config.toml
model = "autoregressive pixel model"
dataset = "reaction-diffusion patterns (Gray-Scott)"
train_examples = 47500
image_size = 16
horizontal_flip = true
levels_per_channel = 8
vocab_size = 513
arch = "transformer_decoder"
width = 128
layers = 8
norm = "rmsnorm"
norm_position = "pre"
hidden_act = "gelu"
mlp_ratio = 6
head_dim = 64
fused_qkv = false
bias = "all"
qk_norm = false
parallel_block = false
inner_norm = false
positions = "rope"
tie_word_embeddings = true
init = "xavier_uniform"
residual_init = "scaled_by_depth"
optimizer = "adam_atan2"
learning_rate = 0.0015
beta1 = 0.85
beta2 = 0.999
max_grad_norm = 0.5
gradient_noise = 0.1
max_steps = 10700
batch_size = 256
epochs = 57.7
lr_schedule = "cosine"
final_lr_fraction = 0
warmup_steps = 1070
weight_decay = 0.0
Rows from block 3 of a small autoregressive pixel model, named by matrix and row number. Rows with one number belong to one neuron. Each number is 128 + 32 x the weight over its row's rms, rounded and kept within 0 to 255. All counts start at 0. Numbers have three digits each.
Before each neuron's rows are labels from the 100 images, of 14848, where the neuron reaches its highest value: "responds to" is what is common among them. Only what is clearly more common there than usual is listed. The data: reaction-diffusion patterns (Gray-Scott).
# fc1: MLP up (model.blocks.3.mlp.fc1.weight, 768x128), inputs 0-127
# fc2: MLP down (model.blocks.3.mlp.fc2.weight, 128x768, transposed), outputs 0-127

responds to: embossed; earthy
fc1.202:133129142076114140118134123087123119148160185110109190131140133132102180118153093108171103146148164090073114122119199112124084140120062150111159108121110051153112185158180086141116127125110075138106089201154164096126153160104141128150078118120175098140128124109158094122117093130132090156073098129160142115077174084138129159210170076148155068141124114127069146156127084159116139051130
fc2.202:111109090143077142134081138153130108168146119092119076107102190158117122144114163111108149101136075125123090130162078137092137158140155145108200173154123147080097150085108130118097201137119148087107188161136135108135143148144141136095128138177096119086144086133121122188127072068146150085186094142059185124160105129149192148127102090143151146150172112137130142195077175183127119146205

responds to: embossed
fc1.433:078152148108169136134110126135118113126112103191128099138179097108122116107130151171099099117071181094148150070107142120163069165086178101149066140154145113112114167114164123078170117164115089084082126105140138064139151106110120190084128142166103138181098144129128129125145158086151132119086117153150178092102185138218064080125133094100076087166103128117096117117134088127183122195130
fc2.433:123109168201135107118137095193157124118164110145157146116156134112173096134147124154141149093162120137126193085076141138151124076108163123137101150140117154088156108144087032144191097096157099134117131096084135135126180119116115139096035134162122111208145141164187166143159190123100137168141169154148077086120133142176132168135134118126133095123117129137139156150134126214141124048104

responds to: vivid
fc1.268:083079115127085094085178146107145113147132140150123127128105137122121172115085163158119134169194067139110187147170138127157129107120044069082106099116151087167141153146184149116110116159125085102132150215108159145098120182063171171070163156103135083064140119121142134175117121145173110149129187107143114180117148115148103111136124118159146087172153128169113121133078092140111127176183
fc2.268:176128158121188078167096085094157080132114187161151147061095098140097164136147111146117128112065155133122151121134062114103118122126130053175094119130130058136139127093152154108148089144135157118158151164079103054103187092109112133126191111088052112158117056113083106054118107116166094097107098156184144122133146131118154124126121164157069117146162132150146121096153145149123153119146

responds to: earthy
fc1.213:163134153103176176114129119145133152168102150075155099093166167155202155097124149167091125114102128147180156082119087097090052152138210096086091068116149150171171147140165125073192089149096128121095169136141107188140098111072176085110151143169150068148140165125144176065112134141151079122096139106118159123121108117109096130145135145111090151122099103097113149131149138145188113091156
fc2.213:127094160181052092098167191108099130131138143106145136146160152144108148137164171130103109152143079133100091084117116121104181129133156161105136173158072132099112103165106121106106099112143118172106136156165118191123100051172117136094074238133171148095130111123091171178082121147167118123153145139098115099131134118150136179039114174128134160168104128144180093095102163093120132142167

responds to: stretched; dark
fc1.379:112147136204117138136179134190163079125139175147115122103118164208149117155145102167166162127164178128098118186140150206150074164118098159157137100136148156159156142137078130148155210206149132130136082105132151146141168145123148119112124091096083165128142150131113136086154118151109119116081161095090187116116152114063089135189094111080104118128159074120145119130138080120114062105146
fc2.379:170115128158134122193130137150148097045132145089124173165129127123185097161103203122121131136148145168134061155122076151160091122123137139124123150118145097171104166124073124130108173183133135137104127081082179157129198121118071106091092145129064102161108052132127145067126125148125179155142107077077094053130132126123129097132114115124118134168166149070123178109195122148155127148152

responds to: embossed; stretched; vivid
fc1.263:104081165136130109086121152044138118146155122132149126108124124176128114090112118162101089107171124117131219122139083091119124199089126123179109098116117076138095132146134121112152117082153134095110153136131161091160163119142135145106183083084148133081152142110159147227157120155143101081123184121189083158157118130156103060122090122085081150143121097175105123120127054070148175161128
fc2.263:171098153159135133119109175123165127089091138106120111074175123134116083122115166138146150159101092135110198104136160175127127122153104128117126180180086185081131045114139141144111088153145107153135146112091100178157120062090132174080137234169175190125092131137099220131108110118113104176094145109096160143102116100113120179134110096111123163115124119172171071134112137173130129138124

responds to: stretched; warm
fc1.659:134171114139150173151143135177118100097122139082120099138087125141188147090125105168138165163093145116154112112146071138140061176142156138081149109142105109162156151154133046132097120164120124105126141142146075154126075102082130155144127129116099093124139187151060127095099136122119113111132045180045136086090100051155138113138112169153097163124113066154108076117150095115141076130200
fc2.659:122140126109137129190147121163129130074116122103147094154104131099132161186064129140082138152074150123146111112153094169134087105147125168052153070104093100098172131116062131149154112151106125132168095158148147177169101173090113088152164160168094118113151140114138145068109166118105153156148099145060151115096111135146096085146094086117184059132158082168127040137154174175165146095139

responds to: vivid; feed 0.058 kill 0.065; feed 0.078 kill 0.061
fc1.333:117150093111115140083124084115125149206166183185126122070147135132106116154128120184105088154201107094106165047140136138172057127133117092165166100118115121179054181107146134081126111146188120076088132136155131092141151144123096128147132113113195075130109149155181122147129127099154139156169139133139128127109096080146125114122118160174117151128202107102122180116165114194182114145139
fc2.333:113148140121188085158119139086128110096105064101156119195137123121149133139138138112138117127069163142127139194163134089096173147102093067084100086113170115120119102146096182156095147068095124186143130134107183151136112143122185136144151137105118158149109147081117170171118050149116059134067105155155121123130158141101129140140110082031109073135142138138163074143116135088136199130096

responds to: earthy
fc1.653:131129128150152155148109072116095111147123206112205090167128116119151157168096168127151092080156193063111149144193106098119147180134126148174100128162180150151142130115172085192109138168067156128045106143139092124124105098141104151059137113125145111091066094134158110081113134145124120169076143154151121103136134131127106159121129133158093122150115166072102161182159126117191089117169
fc2.653:097164125177100105100082107114108183044100156084163156111144088134163114102152128121150140103166098135168136142102158131137125177165134140132108114099067160141110134099179119060094138095095132135110147081141149099129048132121115071068119113110147150100115070195129102113107139155109160167127171221109166205138067135133156110176165092157102121145110152115117166119099147088121091104104

responds to: vivid
fc1.429:130106132119097157077138132059161055223110137150136136080096176126156198071160113104137115161131116079109119112104077095135110161151142154069074121129152056143115090149200074113108146145088136126123133154187045120117099095141144129105126140080110083139136134104079102145085138126128084108108134169102110153117115068130160143113093139161160089123102109117109079155115094188137130125139
fc2.429:155086170141145134164085110139163153116146133193086162122132151096145067145074092086090149116124165159166127134159110129135124136141124206156119066088108103083100161119121073127153193073115153130167166138160219172122138102115126119109168076119110148126140056116101192147168148151091161150194151139110089128122102105080118064148160091075146107108136123141169137104137112153161150091115

responds to: earthy
fc1.527:097126175155097136168084106126118094098071164159099137112107093133160142146194170169136101127118170148194146166152141150085096125083154135148054166148160167166117124103169100122143058142096106120150100079115189110147125117106184202146113088082086108205133161132107093078161171120125134109122115134155175148147119132163103084150076108105096098096156129094171101130095100105108182117159
fc2.527:146149089117133141127098113106131116091135127109099122149201166103072144134165128089150062133092159138085082165152166177106104118121135103133131083114119143064157140151166113178135240137091109100163177091135130126166075113180109124161120139112091178103124126143133115053064157120108173086165083172114122148080142165124149114154111100149158102081142090143114080160185116141160165162150

responds to: embossed
fc1.148:091115162110123150162135140091073096145174091162121129130128133105119206177092062167149075125114141092110142179139144116126133164123169066155072095132107083148165155143094146101153243170150201103083056127123111158157083154061135138183149172119128167136097149140167135115135113160120133120113137140147178132110088136143101141089128144117183055150145124094132119152133112132113149122160
fc2.148:177117158076130165138079094135104144158146136129097095077090125176078133160144173090104111147112205135155114150149120096123081154069078171080093133114170143147142094105149145101104072192147111103131114083162122129115079127186154131136168097156104108133153146094138056138111143163134091107066077119169078178124188155092126132138111168098123163133059137091086145174137087152146132148138

responds to: stretched
fc1.188:161124107138112165121137159156074148091147185127092073148074119116130183161090138165101100189145131131144112119095126174160133148128159116119073150179155128137146167113104123057163097158132109124120134161160109121143114130084104190088129107155092163178156120107110118053199125179131147105153132173069185082096131104135144103123109111124102141122181058149132155089088103146113088043168
fc2.188:150120072137115187121175146181091146140089105144068127133140143144112153126078132182097138107155106112142113141140191098143075095144170113151112106184081074086162071003130159121108147158138138072089144089131178122125139137124131134159123133157119094096092161151183165141119113124139146147083087129084071095104109123123102179179164086087147140106150120127149160198148132157131162122119

responds to: vivid
fc1.264:127142072138079127170126088100078121136127145189139091089181152128127123141114183180101061127096085135137151132164091153160077108125125100175147131187129104144098112123130147154107144113118153132076091157127159110156133142141141155182083149151181134166094167155150135098168190188156083157171080142143084116096126121157096139097116163118160121164155123038168073066107126196094127137134
fc2.264:145147131116124148092158166152185100092089098092141135210138138139057195129185164142168064161112101158129094138159133115096126142140158120117117103153128144171172209149107104124130093130150141096150167189108101150109116158102184104088123144114132118146090122124117217211100074151151118164087107081105099094141106140075110112133143149083134120119114179160170159064083129122110113123144

responds to: embossed; vivid
fc1.231:182164184152133167167138097143038161149142050148149143152142155128126105149167118126086151092130110126134169143143066156156170127124099094156148107081112082123126155108115126118128154068094163090082129114120123117102171109074146177148128174118182094146121182194169114097158129108162156091086177173168172119128121136159060142073191077141123105178131131110103130159127147108170119119104
fc2.231:132153025190142085120079119135157155112145174122141113105101139094145158115112148159131116144096067099148126149189179116080107139160118175128117133160192174115151160136089161156131157115169090123159124160077124112108139176119080122091111169131104163138111152063060150166181061158111095166132068144119119132141176133161140074116110108085145132084108173153090089142156143105152121076146

responds to: vivid; cool
fc1.82:103151113084088147129158094111126094078176136162118101125134151107142119090135081144120122140148190125175102090096067171122149158144081116126127123127098101159121149133218051164179138194126182071103080102213127116110117087137169108171160152116134124215088114130137122125176120172144132070129103084134111122192100151127128096174126090132143110142159128143111101118066157153117143157154
fc2.82:113119148122175088157169127166181132121153056090119086125176067160137122108119120144134141084069202193150095153161064149109127084116140099093112127082110117105135068118138172209148139162154094096119140077140155105151206106175121115108125176142139153123101095084137114115131125090093172151159188104158144114129123102129082181165118094143147125186146091119116121084098159097151095149124

responds to: embossed
fc1.705:159100127127117132125108128113101062149137158180159142119113149119120197129090144177137088128127077034165125108168168126149086095063113106157124130086143096103144145099124164118116172112160135111109137166147150122162060162175124125121113182116096062123134109107221130105137119160157105115101168162128148170108156156072080086123106081109148107107152088070162106071149044140145134117123
fc2.705:069108074146127112108153134125086098141111169156124141104146103061134151116144116122175076184121166140077138143112109145115122074113174116143113146167156119149129135156140139138115073123112163081041090139114092150134125076115092102123088093128157126131082205121173097137156117130152100059149109140086157118107103141079174132141102223119125188097146159084136198106136163102103175092175

responds to: stretched
fc1.11:115129104152099165105163151106125168065196141115101109145123149164192152090137096114145097132104152124130101159144131184127126215112153165089133148132147131168127108124162081146132153147158127124134103136147118108183047148109113188042090168086147154171116098167083127098126116149108126132087113139100154029118150083144146125177063120137142127152133045099106101115120077128140111093169
fc2.11:117149133168190071179162116164156101152109166100119142079149146082119115118098121147111106149132203147097128137147094172127134134128123134116135055152123059141157142116197111117146106095074131161113035116126158147163182158150095075174134134134139132082118179123129157106082115150148126152087076066064109203087151155081099135108170147107098172142090154138112136121178158142126140100141

responds to: vivid
fc1.157:095117114113119161164090139096125158112142157116038089109121206124123126173118185171115148131098144122108101161182084075167124183130118112114154123069171112137128137103081180095169156114137121049121123146151154120171139107087161092134106134051129135142138125141150152143170105124150117141138108077179121157151109087135117093130171195066109190126098131104055114121115117205159150124102
fc2.157:085125098144130123135114091157221129149130192126128093121094157154093122127105155099109127091178124147105100163131147152135130137073110133149142142088140081167161065177130146123159098105072106061126120123105118103129090047140141095098173128059126135133137082142135150127128140102198145134122152148120114157124105092118122138142144184097057179158126120105158053111122033163152150105058

responds to: earthy
fc1.530:119166135137095162171133065112143088115125101089145109128131139153107138133152132132113136145120126119085158107127150079108177120084120145107078148094104108158130120150164161123187110126150109095073095133157162133090071168143127150103150127141106135084131169170170131139095091080153149094087086216124116155165088096179113133178121148177192130215115209146118182112098063126169106069161
fc2.530:098148183187059114149106190172122118078116107125101144100106111083125116126184180177135191168092136119147129124119182103125168128134137119077121173081170099131150112134159081138112155160117168179130191043106135076085156176158181104117123085100095136083190116148140185153054132152129148125146162163098109138132125114132161131141093164130121177150113136149138125112152149141086075128151

responds to: earthy
fc1.431:128172123156146148099127152134110143094090129185114080176128106133146115147090126151075067214106132101150077086129111146157181165092117142116077137134166123131125172123174094107163113179155113120126080117134136107126141156115135182131185171110078072150160192165106107164082138134145099067137127118121171114119132153142106047108119155104167116102169032085086131105181111095134125163137
fc2.431:115146128138114123121110092205114161100114128124124159129159169085076103075089227112125122132172154149147135106141156082150155147145133174111153101119104147069195052138142091109086121112112109122069185112223159093166135127126141138152094158128132168101124160086076131125127194144184124162141147082093172163128141139132120148132087132139094100138108162102113112209117138150103177101115